config.yaml
model: "autoregressive pixel model"
dataset: "pixel-art sprites of 400 made-up characters on tiled backdrops"
vocab_size: 33
activation: "gelu"
parallel_block: false
positions: "sincos"
residual_init: "scaled_by_depth"
lr_schedule: "linear"
Rows from block 8 of a small autoregressive pixel model, named by matrix and row number. Rows with one number belong to one neuron. Each number is 500 + 40 x the weight over its row's rms, rounded and kept within 0 to 999. All counts start at 0. Numbers have three digits each.
After each neuron's rows are labels from the 100 images, of 14976, where the neuron reaches its highest value: "strongest on" is what is common among them. Only what is clearly more common there than usual is listed. The data: pixel-art sprites of 400 made-up characters on tiled backdrops.
# fc1: MLP up (model.blocks.8.mlp.fc1.weight, 384x192), inputs 0-191
# fc2: MLP down (model.blocks.8.mlp.fc2.weight, 192x384, transposed), outputs 0-191

fc1.173:461453486504529527455438436513550498576522469487453452369490530530478538509513487505538498623548523517455459500542477487589450505530418497507520570534492572485443463536525446427460456477514499440507520441486489567569503452496537504518512467491515461501550513525503574473484523479548540494505482507512552458552464474541551520502532576497446505427443501512557526491497557540493482506386510527534504526520478474498572454512462510455484542484509507545440362461529533509497569512488534452537463462524488543482473469504536498508462490419532451490523510500481478542537457496438519501
fc2.173:465540551492443549445502574502498528462542471546444502537570461467435451507525454479416494517433481410481494483521565452481513504496538532560572481500507512483528507489507524494505484538498458493522525474457544498445498527535506510579518502509468508466449544566460489495489441520503497497527525544516472417476493571532548447535526595473494483431575434423555502499465421491501503481526503527584562448504537445524447515540544493557439531517492473505530594477489490478448413468494427563487536535474486523412485502530430502537507515499567514539512490496429541470508497600484484472
strongest on: pink

fc1.331:516490531527488520495519501477489518492453512499561553547452516467428516544511525459475500529526535441494545456561521467472511422396561506509536442473486470504483437520528521540510531487419558491557587453512472527449411527533487535469551472449508485462550416528554542458561539508437470453529494507555489493483533438484528491450482500521500509480540476513402547539455480495471502558487468478574475475473474470446545541525541526397564517516539458521512479488481463521489552558500526456453515521539487538547485501452519613469598477435484517508483450580474519492530550451428522503
fc2.331:465505453467506459476499501488470479521572480483378453435545504543588456492472473572524537459467446548560451503424527531491527583598501453499441560501504517512519536525476476443496467529575478518421432505503505475522599478465521521542474531514483554538480601438457477540469468519536544576477459526453461483494477594548455501513475510449496478528492532530544451506533552485563476433520537571471461499534496525529472484488482499585499481498465507454464478534522513485478464476501471502541504488452551474488503513551486435496429478516497483492565512422542524504457480527579452457
strongest on: black

fc1.85:483508505500525567533517507532547483534523482451491515498510517506482518533552442492441552581489554526475476419597438547510512505568506445501505487502549470520504458550515453560521464469586515543488544505505454509513420398542500508511522563509473532489476550540578516506548508602469492518426513498472474535519487485517451526556474492451505487509507471499481500506486430418465478536533549462514470500560507508504534503483564474479586479555576471452509469449500520474480526438476476485435500483468428386461529559492525443468478503527479476524436450512440384497549475501560495431
fc2.85:564473483511481441451485468498473521458491543543540472458478489469524491479467563522535460441505447459467512595414575475455515506417461528526506478514448504476486506460504529478499507490436466474520448473491530500462577603456497467479500408500526474499525458466472490490452448418549501476559503520548506495506475513506536455437507507559479512451464510501574495501516575557510510474485450563505506497459488474511486509530433561515442512436444530528517522548469479519534480549549567524564487496534572611515473400524482558524534521459540520466547573502537603535453512500442499550
strongest on: upper left

fc1.159:482565472490490521602530416513467521528470506521455468525479450483491488537489465398575431579538524462531515513489461522522466550428515487470538521491510516438506500491560516516481524456528535482435625495493428533473517523490510509495492500490440508496433572470536496543482529486466470541482488503461432438536443462531455513550451422514468516492443458514468504501526463488502554484453563573500426548494555567576541499530450507545484483454484485487457499552498560539502490524496557505467502547487451528506556496446486531530492442450455522515511389574486464564523522455546506579
fc2.159:562490493509440491447539511514492547470487489466479500528512505532415516494450553480464478483526477497541537486494478496474494539447435526417465524463487557536499534503533463576492440510543472521604527411509453522545435465557481526475452516512466467483526494495538547525492587513508534503504515609434460570569508567517541507533491464539582517554353573532477523484455475473484482530576434440510511497507477546518512504481536477509496564469520517447453534433507520467466552557516436533536508504526485515485478502452492502555518599462472480457510454468425495470478522446519470452
strongest on: upper left

fc1.205:549503513516484545546527464486504418495453520553488518427493532501499527454445490479482484475527538503434488365566459454573518543477401548516503425472407465532429495507553503506491488525517532470440503562498447483503529474529421528508530550522491426470516501405586538449569482545544508584526498601533490484509530510505484495493476500494518516499516511451520483463522591477446579520553435588492489549511559516537507535522456510450491529457449508462444477514463505509488569474448476558489523481463479490461446500532508499500512533506499473489494521504505445501483575597508479499
fc2.205:507492457484573497538508548459542496496495534472463507478494557481481542494504469489480488467502492485530529522509480500485482494537540533455454544492511483497532546406447544498538471456500524452515433426457519511556466552454556514528414477525445513557455495490587536562441433548466457469477493488494539494519467482541494480531518534536483552552542437513516509495482537501515491430558561465528506514503470563465579437537580454549553453497482549495478444498545482472506419505554547392556430435528477483507497479545450462463425504528521612549532505457529558520476417417491533468
strongest on: white

fc1.18:482464456467538495525468459506530543485488477554516517489527485523539459571486495493574452585544495499470507533484592486426458471482506545522494488467582517444556541537469426481541525436534537416528524460493518530510489460469533507489487510465560520437492502539423508507504484468527576489516509441464504493558488501538493539527472470487484548491424437564505534488524520497526515540478505520487498524529500468477534463594565487441503568482546447442500526448517440529478499491471494576481528541485529407432596487420377513432487452461524488485444512515437561446553499449443523502
fc2.18:525529515472559491510491496472561500441491494487472444455475464539509551543544496561432558444478502508460568551451461554567507489463481529504425516528491520551570493460491557498532495487612539506433501377467478459457453531559469522523434510445475600557574539557495491543421453509444543464493503524499452502432453489497477509549462508491481455487536534543504530452476459469499477465496536517514533472527456493462535426516547509548474408497488477457419538451528528491546498534540484506578500521461491538567496491562510530488450481444457514487478459550546536530535437473489463510
strongest on: pink; yellow

fc1.174:541499518529545494551486485436511487543481490518507533476491536466508549503479526499545454591494479438492490540507516502401469457454498519517558439474450502461468540550485455486498500505478501458506590513562497519489496453532458553545534534551536449487409458484499529415507542563500464542433517491501493498554439458519504480503485452533557517543494488511514502500527574536457527462538472634513467604472469483533503546569557436539461559484489441532527526455558488540466505441465475447477602445438477471487471472465480490487551435523525445438455515476452425521519561465542490506
fc2.174:536449472558527558483582414486506517440504540458447466520533552462467512548498547484448545532505496534514514463371478486528555523499488553470491495516530513498490480476582537473530545558398513440430449517464439481514486481512486489481451442485471509473485439526528576491442519556432509550498512453456526521512486459510472493515477460498560466469564451476535506507494459568570432497546508536555428461492458546550551486477530508484470492550478468555467477445573512513425509444528493512509505482546512549563525466486478569519515467543446524513559539411478439503541507592514506495
strongest on: purple

fc1.1:531481507487520548534530513526481451481499491512479488497491466531470394595392483491495426499413467432474504487477461446519448515510548460511555463450464494565528506478497486440496487472526483421450474561492479537482413555509504495465469509544584559558615524483485568548547486542520560468483498529476512489535479510511503548481446524532523497471510515475481531459396542473486475581538467546474488506507605526533444506511482480566546541482576457505489464470577520516493506551460535512527494467492470494526498435496445587513470529519514403535452531516482462514481538473463456532
fc2.1:473535507470453459464476501471528548513477515460510503510524538496518574451541507543485545494586548536557505490536533545507566418515464524460466553528561501438432508541509500530515533517459499580562525453464515447531584440489482515518547462481394463430404459500532441496460516468459458496527501465571498522471484472490538483520527464497474529540489485557512462517561497525476526415451548459521539536493425465472585504477496491456437474532423506484532534523381484507520488436527423518520494560501521505444512556511536464517526444480475573458555478502500550485512487530539558432
strongest on: large

fc1.9:476477514475546456487427479462497462512500564546454563430465504492545510483517506522465448493522511553511502475481490570524521507424454514514469445504542520548507502494496429473509544509522501480493471499463421533542508499424518505430426452563493477486530458375497493461437516515497517505513536497501555558542556527565481480485487487509552544451519484499475478523546481517517482517455570489483468517532482585564536499477436419425567525528533484503473456479546526587541586568479468407463443545529537496434549471533552465483496496500535534464412527547562475556471525407496478505
fc2.9:532504460493464497530585567444550450485478588450468492431495586471547435523436482471517498527495477484558480548504530570518514505477574496465502500459528503481537528509538593460508550528429509501506496471564503376509524522541565515458520494481509478446549525488562460493467509534556482468531576458480494560421502528443473543480522536414549522464481491514503512515521533453514574505490508451522487480516490494509515485464551482539492505479421565410434470520560501469503499579518540463470529485455447473486510598485509458477496431505506480419445530494397499494473528546504477510
strongest on: red

fc1.358:508473485511513441474499479500520503483475513577543511492489528441500455500433532506466551455473575478496501502424559547465480439455537447549432516489503458581486472493639490445513459537482462424475543443490478538499521530440482579541477533525494499527459451447450571533500503433494488512476471544475554484538540512469544528529522532614490516490518529526521496475492466532489532553438487524474502461428461532497527522501504508479420554462478538477524530408565455561587570494537495541543566488500503524531468515458442503402450508508494493450495513451517500524438508528440546555
fc2.358:498509502466476569477516508485512497520494479383471518485460491524499536489577480493490457524485499481468489471587459505514560585544490532520527525506486510442576500510468462552534510438569515566498489535519515468511449413535526451460524464525528470493527567536511460461563490578499485496513561474517445532542475484510421491455497480420521488470494500445516521537542511367526478504565495499588435513560511479506471423484532489523583465564502482527531486544451512398477471480452449472485444438489522477464587490579525485525555484487542466504462516520476476470591505467545461458
strongest on: black

fc1.226:553529506433510525484526546508470485468468504465518531429530472482521497495530432482530528514486582550526597520508496519500547412495389494463568516522450541458421547559537494416523463504510536484491490514552506546510477581574573480471387518486487459503545509498549488510506585532517546549525564539456454498521447516472539587516502496540488507430490386477460493496468477480470575499424480535477466551523549447518548543513490511456452520413519523471508479468555502466508546463506454527551504489484581488448500449468466477540483509487470572502469474517484471509484445475466520508
fc2.226:519524450494428504462533493500416520585493511508491565486528601487516492497497483494492510477443506460497499524486505559517471498471426547456565456483492572416523508543560587438465554507541477528459475517473456536497549579510496494462445535534417490489468473504591538512529537530515505554553499564497525432464529547435450489533475462450483498452446441496496457522505491453538473544562584509468465500512557453536479561460491513493480429495484438507530519492519510470407551502544526551502518485495549516561523551526498502508502470459507558440477495516541468460496385413456452477
strongest on: upper right

fc1.143:539449455374519449583463450500542521467478477536538518462485500502408438529494488525479468516486485503454560584560530513479614454537522496472556526518499464423452443494533425506472474476481500491476537509551484524532488508507503593574527533529514506541517514541456524531462449479518414499515567491404499489526543438502521463551483515483549502447507522487468556522483562480417505538517432498435537534527517469516555503550535540521524558489503566478520508462539499494569477561481474494476499478421513463543472428499532541502564448506444518449490464395539499515512501504512493487
fc2.143:416617506515447524551472447417580475472498513507500437533569471469580498494480524486473461478541488483497452477474436479505471523442456502466495484511525506566501537449525480543510548536485472515475520518522482527549442498509523487452597426502475491436489492542505431542531498500533518495514541491531574427453527595423514486526518511556496428547519513457501468520504531444495519518519509411507506476477540496509474494465466524565514462496587509509420438535511514553411480486508502493453563559576528528523480521541539470501521436551520550488476502498466526468495421555398491551
strongest on: purple

fc1.354:486532422534553488508558498485598484508458501539484474447581487460436448491557480522478483554522523533498494455424537444561460512522434484548524578461461471517435486444509409517603537437553529480403472497516519534506413497465459544487512542506481480476491493537475478534489462525536532595527514504486451456579536491493527510530535540464547513505546493485518499527491552438483531444465513507486482531475498475545521418509547513404460550477531431493476424504443443530542541474558536522535490494523495548522499467491433563504556488533533434471510534506487434465509458535459507465
fc2.354:470472510496478421552559474521490522535486495426491465426513505446496460525458517571446537502472490538495441452509542446494556503569533569545450513514497504479554496498500551479501528482490502486499438487418454560514486479484494471442548508568523425505499485540467421551501518550531545438487518439457480528514605501553497544500511501425471529478501443583420481507472561448449557522510484504535495495547535465523427424575497444451482553480456514437508502478460426505522445549449576448517469522570516565451490540507531507497535468537570576515485501503506460506507528515499490574
strongest on: white; yellow

fc1.78:522521530547481475584541441421526516476436512513564517460531521583576461513553467464461505483526578467539539497474560514428568459521503497503476512548501471493508512459548493481580490510532479526508516525505488450507479494500425499503500424559499479495539499385499453497556493517445528514500525403459476497454453459488504515513478434516449496543531481448497568508549517526437555557562504507504489506472559551545555513481534510546528495490485503488446493512427435557569443468516381575450521503449469474507502459460473543500487513536438510457453422502478498560533542482440494561
fc2.78:438518562524378533436493510505514486505470405539525522628573456520449452516447493513471491521482538427522495457470448474475442572529540498492483535534504512434515509479471546517539444439506519480473522493504589498442510559541479480522492525510456496537507518541500529541479482532515505441533457547503436395458441569551539488503489509498453506530516481433571489523477496485522564530527457468532568489482546493513498513503554512596469462485433509464497540412456499479428478461542491557517545548525479520502483474539443455508498508524565481458485462500449535439566516577481510497
strongest on: black

fc1.178:444501535513483442547467432563474504522544516568514479499505532535504442518437526506448583476532476410489442567450502496510503508449498528508468410493510516512512553503470522602514532436472497497482473473516480547488489511500528448455533460459485432447436572445522517454488528486493460537499522570486466474474499476527499536517519534485472523478495541460551566436534541498480514464506615513484507559359513513463531520489538554450470542535475466449531473428483522479483485569530536517543510559547557497506509479441527517511472472531480517527461455469602466598485522478441482575
fc2.178:503471592519504465471425496562480484457532499559381468441491512516437522509469496475505552453535460470496514552482571569521520501457572480532455440467490501509492582497524510624523514549488459479432454483507496559521467472514524529545528515442471484450464549421480502492545488488516433518501463509488472529456476532460553548519521492494478461482443535460546512465557503492464492455515529493497557529477528538488504430524554505451446548536513540455627537436510513438474539550508472521511479493512551528555506504445523514554417506494511501550433486486455489556391485532510459555
strongest on: pink

fc1.98:483555493476497540517547530529445589450419515477533601474485521528440495454511491450492571562478488447450441512503535455439417472487459473514489492463497538530528384482538482486491501480552498456476438432515485483512516511493450481547504484492502488525505503528547524441481530498457528456531507496454584493501585446462507509552565568513506440502541399524526526542517573447508529515476571551506456536510463491541544549572536525557470558402479564506513435501479502497411521489503509523514482537465489502492572473502474492517528520462480484574531436460552437495504454538468472459
fc2.98:530488481519538508509474468424571499485536502512556474602520549574447427490493487528447500414512517492533495456507515487494498526519505482444430505529506500446578444540504485443451471439486544492489484481490465473526494518556427562460513564582540503467505435461473549468464517532550412495563510562504491546492608522520446472430394411522524516556587589485495445506498494493490477499462500577476499532518519520469493456587525543479461502530516470519472521482448464488503448519448464446473497525536504507511453526457493503586508518563543586517457490473516482535512490522513476515
strongest on: black

fc1.106:529377567408550602484511496448479528459479513518498513481536455458513528519491533446464485548529494516507442483465499501514549559534495543498468432464482565505435503510479501496557511477557543495420562503465505523457479541501522566598480482547389403482514509527504532540494525527417531492496508514488422500479436563527481482522428449544521555444443466506467472488478506490468505537532508536510535556538579512547504426526542477465465524425476542469479435528480441551561498507529482467545536470536481521468528512391494572484516550446506509497474472500498482544510473508501490520
fc2.106:501401498460407544537480495427500530478481598550473519452536507567484508525515533530487545534523453480578465454479448481551490578468422475530489397509528537512559525491519516525512521517476557490448563499417544499480468471496541528541491498494389435438507466605521480528509562437486534488519489533512458449502539508529429473581464541519529459434387453479511461490464531512570454479522565495496510506508545499516493559498518484537522471476523487528464473520508420531479582497528504482525469478565509465468474489458470564512492491459507445489542540519550500540498499484507436495
strongest on: upper right

fc1.346:509487541483511494518485454521546440534481483524485503537595484483536482523452489549475480556542507527468464405554510489443455550459519536555569571455494551538462407493505435479485524469442536439466477575492461481541553437462533542482455481549510457485536555532539438437536480457537479535534537516463461522501550489536504513539517519443471541549499461544543476436558489418485492513505543505431524456523535516520443597479413550563473601466518498469510515494527457548473548533540495550524512421479464519472489445468513520506519490487486444489413522505489433487465506443548519554
fc2.346:478459532484490503507529476534488437495510490462536498569539505547502503541439514529478484511477504504463518476523509470464466553461545577502538513455543554556438437498501510396485523492431542462483485502516437484532530441527498495422470519512517493483535575538453506456583515451575463524480544515441509464506488501494507486489508527502493529503525492480515517418514519488507434502526484536466536467553528572512429567499358513558453578490515468504575518507477494544481521521525460557501483464430490551442436459452535551477552439477456425534371493578492440516529551481527549529
strongest on: red

fc1.83:545447446505515525566448444488529497554488547529491489474464475428545547495569472537518449567535510492428485557541469436524418429462434498491500536541473483518466452557535452546522513499528509475528550428538526532515523480516525554518465533508510475494527524525506584526434471536520492566441548477522398528516467488528546518521468521444521545509495546473534461497482538495476511522450519512443544532467486491522514498480447515431484600448500472459447483493477493460455518540529564526568477464503450547481499399494480527501493490505478491477539453516373522502594500526379545483
fc2.83:484513466502580506464542544517491544471518467565553417494470588471458527512529466504478538555502488493538517381434496549530441561490445503491512541479455493536478520458508468511481497485496476475437469508539519550569496523495438493464531507475515494524446522508511495473471527482530521588582516472409530474459476451466503466528584455450528455508535532536544510506466522424516528518559508469578492498461520449538485464439493473440427453466598411553475449488462514586462469475482584467447494510545512498562520483494513524516614545551548483472501535520510469509485467496560507497
strongest on: yellow

fc1.80:543484517511477552494456477439487483517478514484504540468481479481451471513493548504499607538515525565466507476457567489534537504488506498536470488479529507438456549473538477446481568528592515441471533532462507489478539455567465546533516487501490500476432455516537552505445513441455533484501528460458434544494512504510536549553450469520499475499514512503557499544512497492531494463518516502544527488462501460530534496527468458522576484517548466347484475471550506520585534487482442515507444436477473392533517356576476619474448477509519550500516535527478539441578524486480444510
fc2.80:423528461471509479495501446491530515536516503460431545446407476475535553450480480538491456495471547553490528440487570478497551482528442508506466550502418474449423518465497546467493511591542431439464484570473527513486532507512392549512583460533528495492478450512496435521517560482537516499505484528524419537486481499486514512477476497397522481486612492446508495480528537485551521548511531521487548534465482462555445566481451475465538471495453583479515541437507502551448514441484516519533482522495534452522546513605508518561479439541496509512491509518498439503501595528521446540
strongest on: upper left

fc1.272:524477506561497533499530446434480412491491504558448476439451528450446574421515507505531522545517500527497447479494481430538591503526450525503481503514412508460431472488569509535511472574488482472527452544561463463461547555476489516549575499568478420531430392476494556491499565535451453545494534529519489483525510494472479496482521513497508552521541466491509478551517534487489525549471465556539466534453514522541499521496503487520503492545432513542467444418479466469470535520448481465507469498491433530429473527532505478509504510517505553473568422472527383557538593556522483489
fc2.272:483521454535492481483465527514525563445427487499546517475525447498564480463464488515470522500475543509442566566511551536456521456476480571542469514478523448503497554483486522458479530491549465506501515410401495491541465417631504526518424529493524566537544475553458487509412498431527499492499498534463454522502451485494469519520497512504488439456575489567535512474593495464511471408564463471512566493522556453433504517511502473490488465573534517479487582532529474551502485505590513554502534505503530458580551433517549513474493520454461512512458512548431463500483431445507491491
strongest on: purple

fc1.190:453447568488476527478468515584510453458503473535545488450570499479513444573513508463467516527451548436532425453532476638471531536489430521480537530524490473495453443466513458534531504485523529443498569496427486516540455536535468549523540476531546478497459486478526450521544491485459577413451521585489457494560505558478515452554468605511505515475507472500548515527421533448524486485553462572537479499480482487580542526503530466551467498485509482531518527451479497483496514400488375490485497520507494474535515469497483530443539462490494529449485526436564531501466461526464501539
fc2.190:567491468483539441526506483431584450537498602452472493477460575475482526474510464522509470486560516648454550520468507511497525497486510497482492504473509521529552460513544474423471540476475457553519428544515462509499451444451501497443465500502531482511550462432491558471463519508548453564538487456493470611482492470452485549467500444475510474526479561523466515498515521537501535505419537481436505519509505517459527474509452512417519504479504569519474468507546476503570580606468526441517486482490545473530494551500545406465517501464523457510519505549452481520533550383520472510
strongest on: black

fc1.281:537520534521469432474514460490530464549438510534526543473508518529539528428531416514497492462562533504540504381522463482518535481502410529520493507478414548437464496480557490522538428511504527488485471480551457468465535491478501560550456471499422489446427483500609564496500508534498393568500459533503500450500503467502545463564514561489485552486529517515479458498498526487508559479562483582509489496504480567557519455506538519496550476451533530467457488513434483475531523493436468510604432518521448497477452521462540452513457471548511565515498508398499582526528515534548505489
fc2.281:492578547469481485472472499503528511523451507489535461512460510512487521447544497568434568473476497530525472514520503511544497457488523491480480523511491502536429487513561537494554452464481500578474464428445544419484381560439543502463456507491434469590524487534486482517474499510455491475524487529482499487460470473512522466499494529481437506535438501468510504544571506421486508432427617524528550494534425540501411484478500541520536448536396487503413463497478614503541544537615475478501493520541486539495492546477569515514524552493513551464498497482546508530504463498531536433
strongest on: pink; yellow

fc1.108:538503475502491541517489505436500460531447509527532458477530530531504500546494520475496550565536525488460494551549455477464504550462436496497553429497435578529411577473592497478476517506542549465458595465424453485478508446531478485537499512519539533511509460406584511495495466498500420497508492500526528497548489522574491503565513511502522475438481479506543544509503484563506548450542448511529399465469572423515577522578499532485507511486503470442463527500462520456496517506483521544436532496461515468564542526424476574468561533482529435504452504529521414429507487448454485441
fc2.108:544512436515464496464526558445462518582482479557579480445487443504487484520460528502500513523515500484429473435581480491514527511506476506539528373585518567528444551500546539490428534475467553493511572440510452440475437454518498467467551516528530451499467427410528567445495475542499466438543565550537527498497529461573503497476550503504532492482458493491466559466463522524501542460508432498479469471458547457513535473541536517509503471498452432476538544553481519503527527542523507557450530473546541558535484521473478535455609534533480535522495472509449443466492527439430528519
strongest on: upper left

fc1.107:525486470466557506542527483524541479471504478525444495451538517459476475484580520470470504448574525507465505449514541461497514455438585478508491508515441487515429509445532534487556414484524540439518445496480547497470462513485541501480522537523474517470533488515562474442463500452473538514521532510516402496542530552528476526536513516470510443502527464514522493560456528479475525560493579433524443488501543516535606484548494440600483542496480555438506472452458494474452544436535509417530522527446578424470483482485427540408471495479428567564531530540530492466526565446465551495
fc2.107:494470472467519538511553411498500598521559490400493529495487507474488514527479561410534501495536449452465474508423511510465508546547557518534542553476507487458440462545535479421480553527485504478528531574497531542466534425574452516493524470498515547427514521493574472435490488486550502514493487448504532497491527536470530498501535507534491477497616520568488504470474476568547486493529460493436535473467525498523554485512460436470394585469624492523579459534438452489437535497451468452472490486464542459470479450480553519457533513511535504507466463537490520496549504466474537544
strongest on: orange

fc1.131:545456445443504549495522493480523491474527519515476506474512560491527501488468526432534497499503487555463459567480432444382494512454568533535519483503422512492455530509519521496505504512493554492474537514524508523496482432561522502521515523478499536488449475459526481391491491522548593569514538508512486516568487532533489507518538485479537488519499484492529486498504561508460520518485479490524453484525535425575545490577529457568409631477539488529517508412435470529470544475518430540434530528453502416466490491457472447405552539442534497473460538513507405457576528458491527540
fc2.131:554518533475478562541483541426499551523506501475451456515541483523437471512546474478397554597472491428530511575428510508494483473521488481512517499480492546519535499482501529390492452459492540553472516512482483513475497553519544448566506429460480495553519551462530539444529496510377442378439508479538556566470532479539533524530541505559506542459547504509431516541437514422534523425492445471475555480488456475452467487515453612465552472507444483524533477486518502485530440529475537502443526507501488573479507541517459514524525532544551548508484483488505476546492451513502495507
strongest on: upper left

fc1.16:547533509480483542532502466528544484521487478522451477445513526489538550533505526477518461557477500480506482449526471519504479507527550491515515560483504488498542443504523465482505472524542468379472477512587414483481480537519542495486457497508442448589459467457599553430532522542461528560473485496498459490523504465514480513536408485506523557502509496529532494491515559446432469587549492532428493564443510574540523511517546549497511497424460549523462460484549488477482544460436420482604528539451555529414514433449460427440472541525483492475487557429577497516514544501489480471
fc2.16:478548464533417516471538463500434511534514518489487475502467510453510479521524482509550526480493497550589538486452500503436558567567519452506516523585541514468448474454535444416524481523519494506553451492561516455487516509460575535563470507571411490539437485453503486474554530489446485467512487565505485505491471555465485510557488530506489485494542520491544469546488502566490504443460511502466503459453533544469484528493500466475462566571480492591454444549484501456496525542572537437549429440451422566457496464483568445470503491571494564514536481494451439529559515524497416572
strongest on: purple

fc1.371:482431510498553577544559478554435492526459548531547479485546491465545486448486471597468518583471544459502405523541478484488495446457513490552579509457528511509482450523576526477523457508544580488531536447474426495513411471445516586573548468486486534478480508421515487492456510517552561515496528551473487504466521461513451490465511550436478507537510494547503452490564546537523536484451548530469455544370537473573505454528535488499474474495498448525531474468488421500476523438422508506545486469471500500490500470542493524468495455478507491542498544568567537510433441507491490516
fc2.371:541560453463409380440447504483556510500560397485469579509471561531484482519486500433502543455517507601469545490535503526520472552504477502478461549509455485556470520495451481504503494479474419507493428539535530500487560491507497434448444513437525474574530518488455557488546519500438462452507503499526475521595477580528527476543508483584533503458489515492542528490458465528465526534550473483503536486585449569466507527466525532481516565531499493498470559487520518495546506515560508454477513571481459465521510478474509519507512551483461473430471409463407514466536560452526527483
strongest on: large

fc1.239:462517551510521520550472510478467469477474477529541516501469457481548544517408483534524520556450495524473504551510491543492465525482470464517558463460584520514568495556437431459492530501501476507470590472535422520526454523550550474559505451459555456609511472480477497494551506486545540506473506515488534486486493497512494525477459501540519563466475533518487511448572529472491518522447431566457539537495553452491433539517515548487495519482439411529508528453544454552470521498499438582419494491532498523369515487502551516496538496505565388399424464498478469532506559479517501532
fc2.239:544482431489498545428482471479515490569573495537417533475457521538474517480578515506476450503523482480507457376519524453502571483541556561479490507513430490480418513527564554493501537528472464494508454595536586484490506469484450522456552524533466508345444507466513541458453508453452508535476484458586495550527520516488543474506516446516511424501520471453534490542447488526559501532563552555522485531493482523530591444481470448491493506477527537500527481512456497516480487488421483444555485525456476500586466522480464490517525488488433541577524486495540515485518491555483514515
strongest on: purple

fc1.62:493418462516477525566461422507505491571459513539548529520569436507551477514585517506537515483453568532550485460504530507438533498496523444481506487455586517489481462457524527452483588528557529497443501506517531491495425548462472532411502467582509520440482482518473503470565500563433470513532431509488461494543474459546484460523454501558530460545554451454543448597490497504475528484509468514475475518417490457523518456502513483518445520519503516444508428462457470530495595477487549566451465524494552460514549452503520532489478450432536488560530513449586453524468460505564470499
fc2.62:529582524517499530472554579534483468449518466463479551466548455486496554552455555486533505417514466496512483481527522530444529506472573572535555444498443475495482471508523470480560501584526486501518517512523528484534489439531578457498499479541470481432502499510449530530508532537481532506524523473478512485521477580413542519542526621478507492466516510520496470519462469553492492445523543490577500452516506440590538506411516476501484424463499487557528536498633494416479517474534491480497529454480505455441496506480499474552497524446430449462463467490402553536466504439491431472
strongest on: black

fc1.63:457499445557532484524499523482511505490515482556529556357492523481486479517569541529478503542494514522449526476549594563516578574510499475457526517534515496514500498525524465465527466486558555459518482511525503486463426550499535497454509524509460511568532469487549498499582536409486539580531507604435457498500485512471455548474417494434499500466534447460520466554494531524505468446520548500485463462483538497514505554495457526448435502470453483596449534470449504497523427469502478501526521485469513476573524518509424416396494482540559524469495480524544482531427440488482451512
fc2.63:531516525504470452506461482461520530543495462446487523478551537511553527491494481455514544546589454510521515486447447480457482518411449516513540543452512434480470535545563450571516569577494421530466481472530480517498581482513521506448515512504536600536417501469459484499491508498472492511396510573504521538489491444483535443463507541530475489570512470553509440497421508507481514507498569535458460491467497546502463511499481459583552455487537437487478444517504427552435549553471579503473543476564530464433453517442468551554519524551506482557536518499498486459485497515587485428
strongest on: purple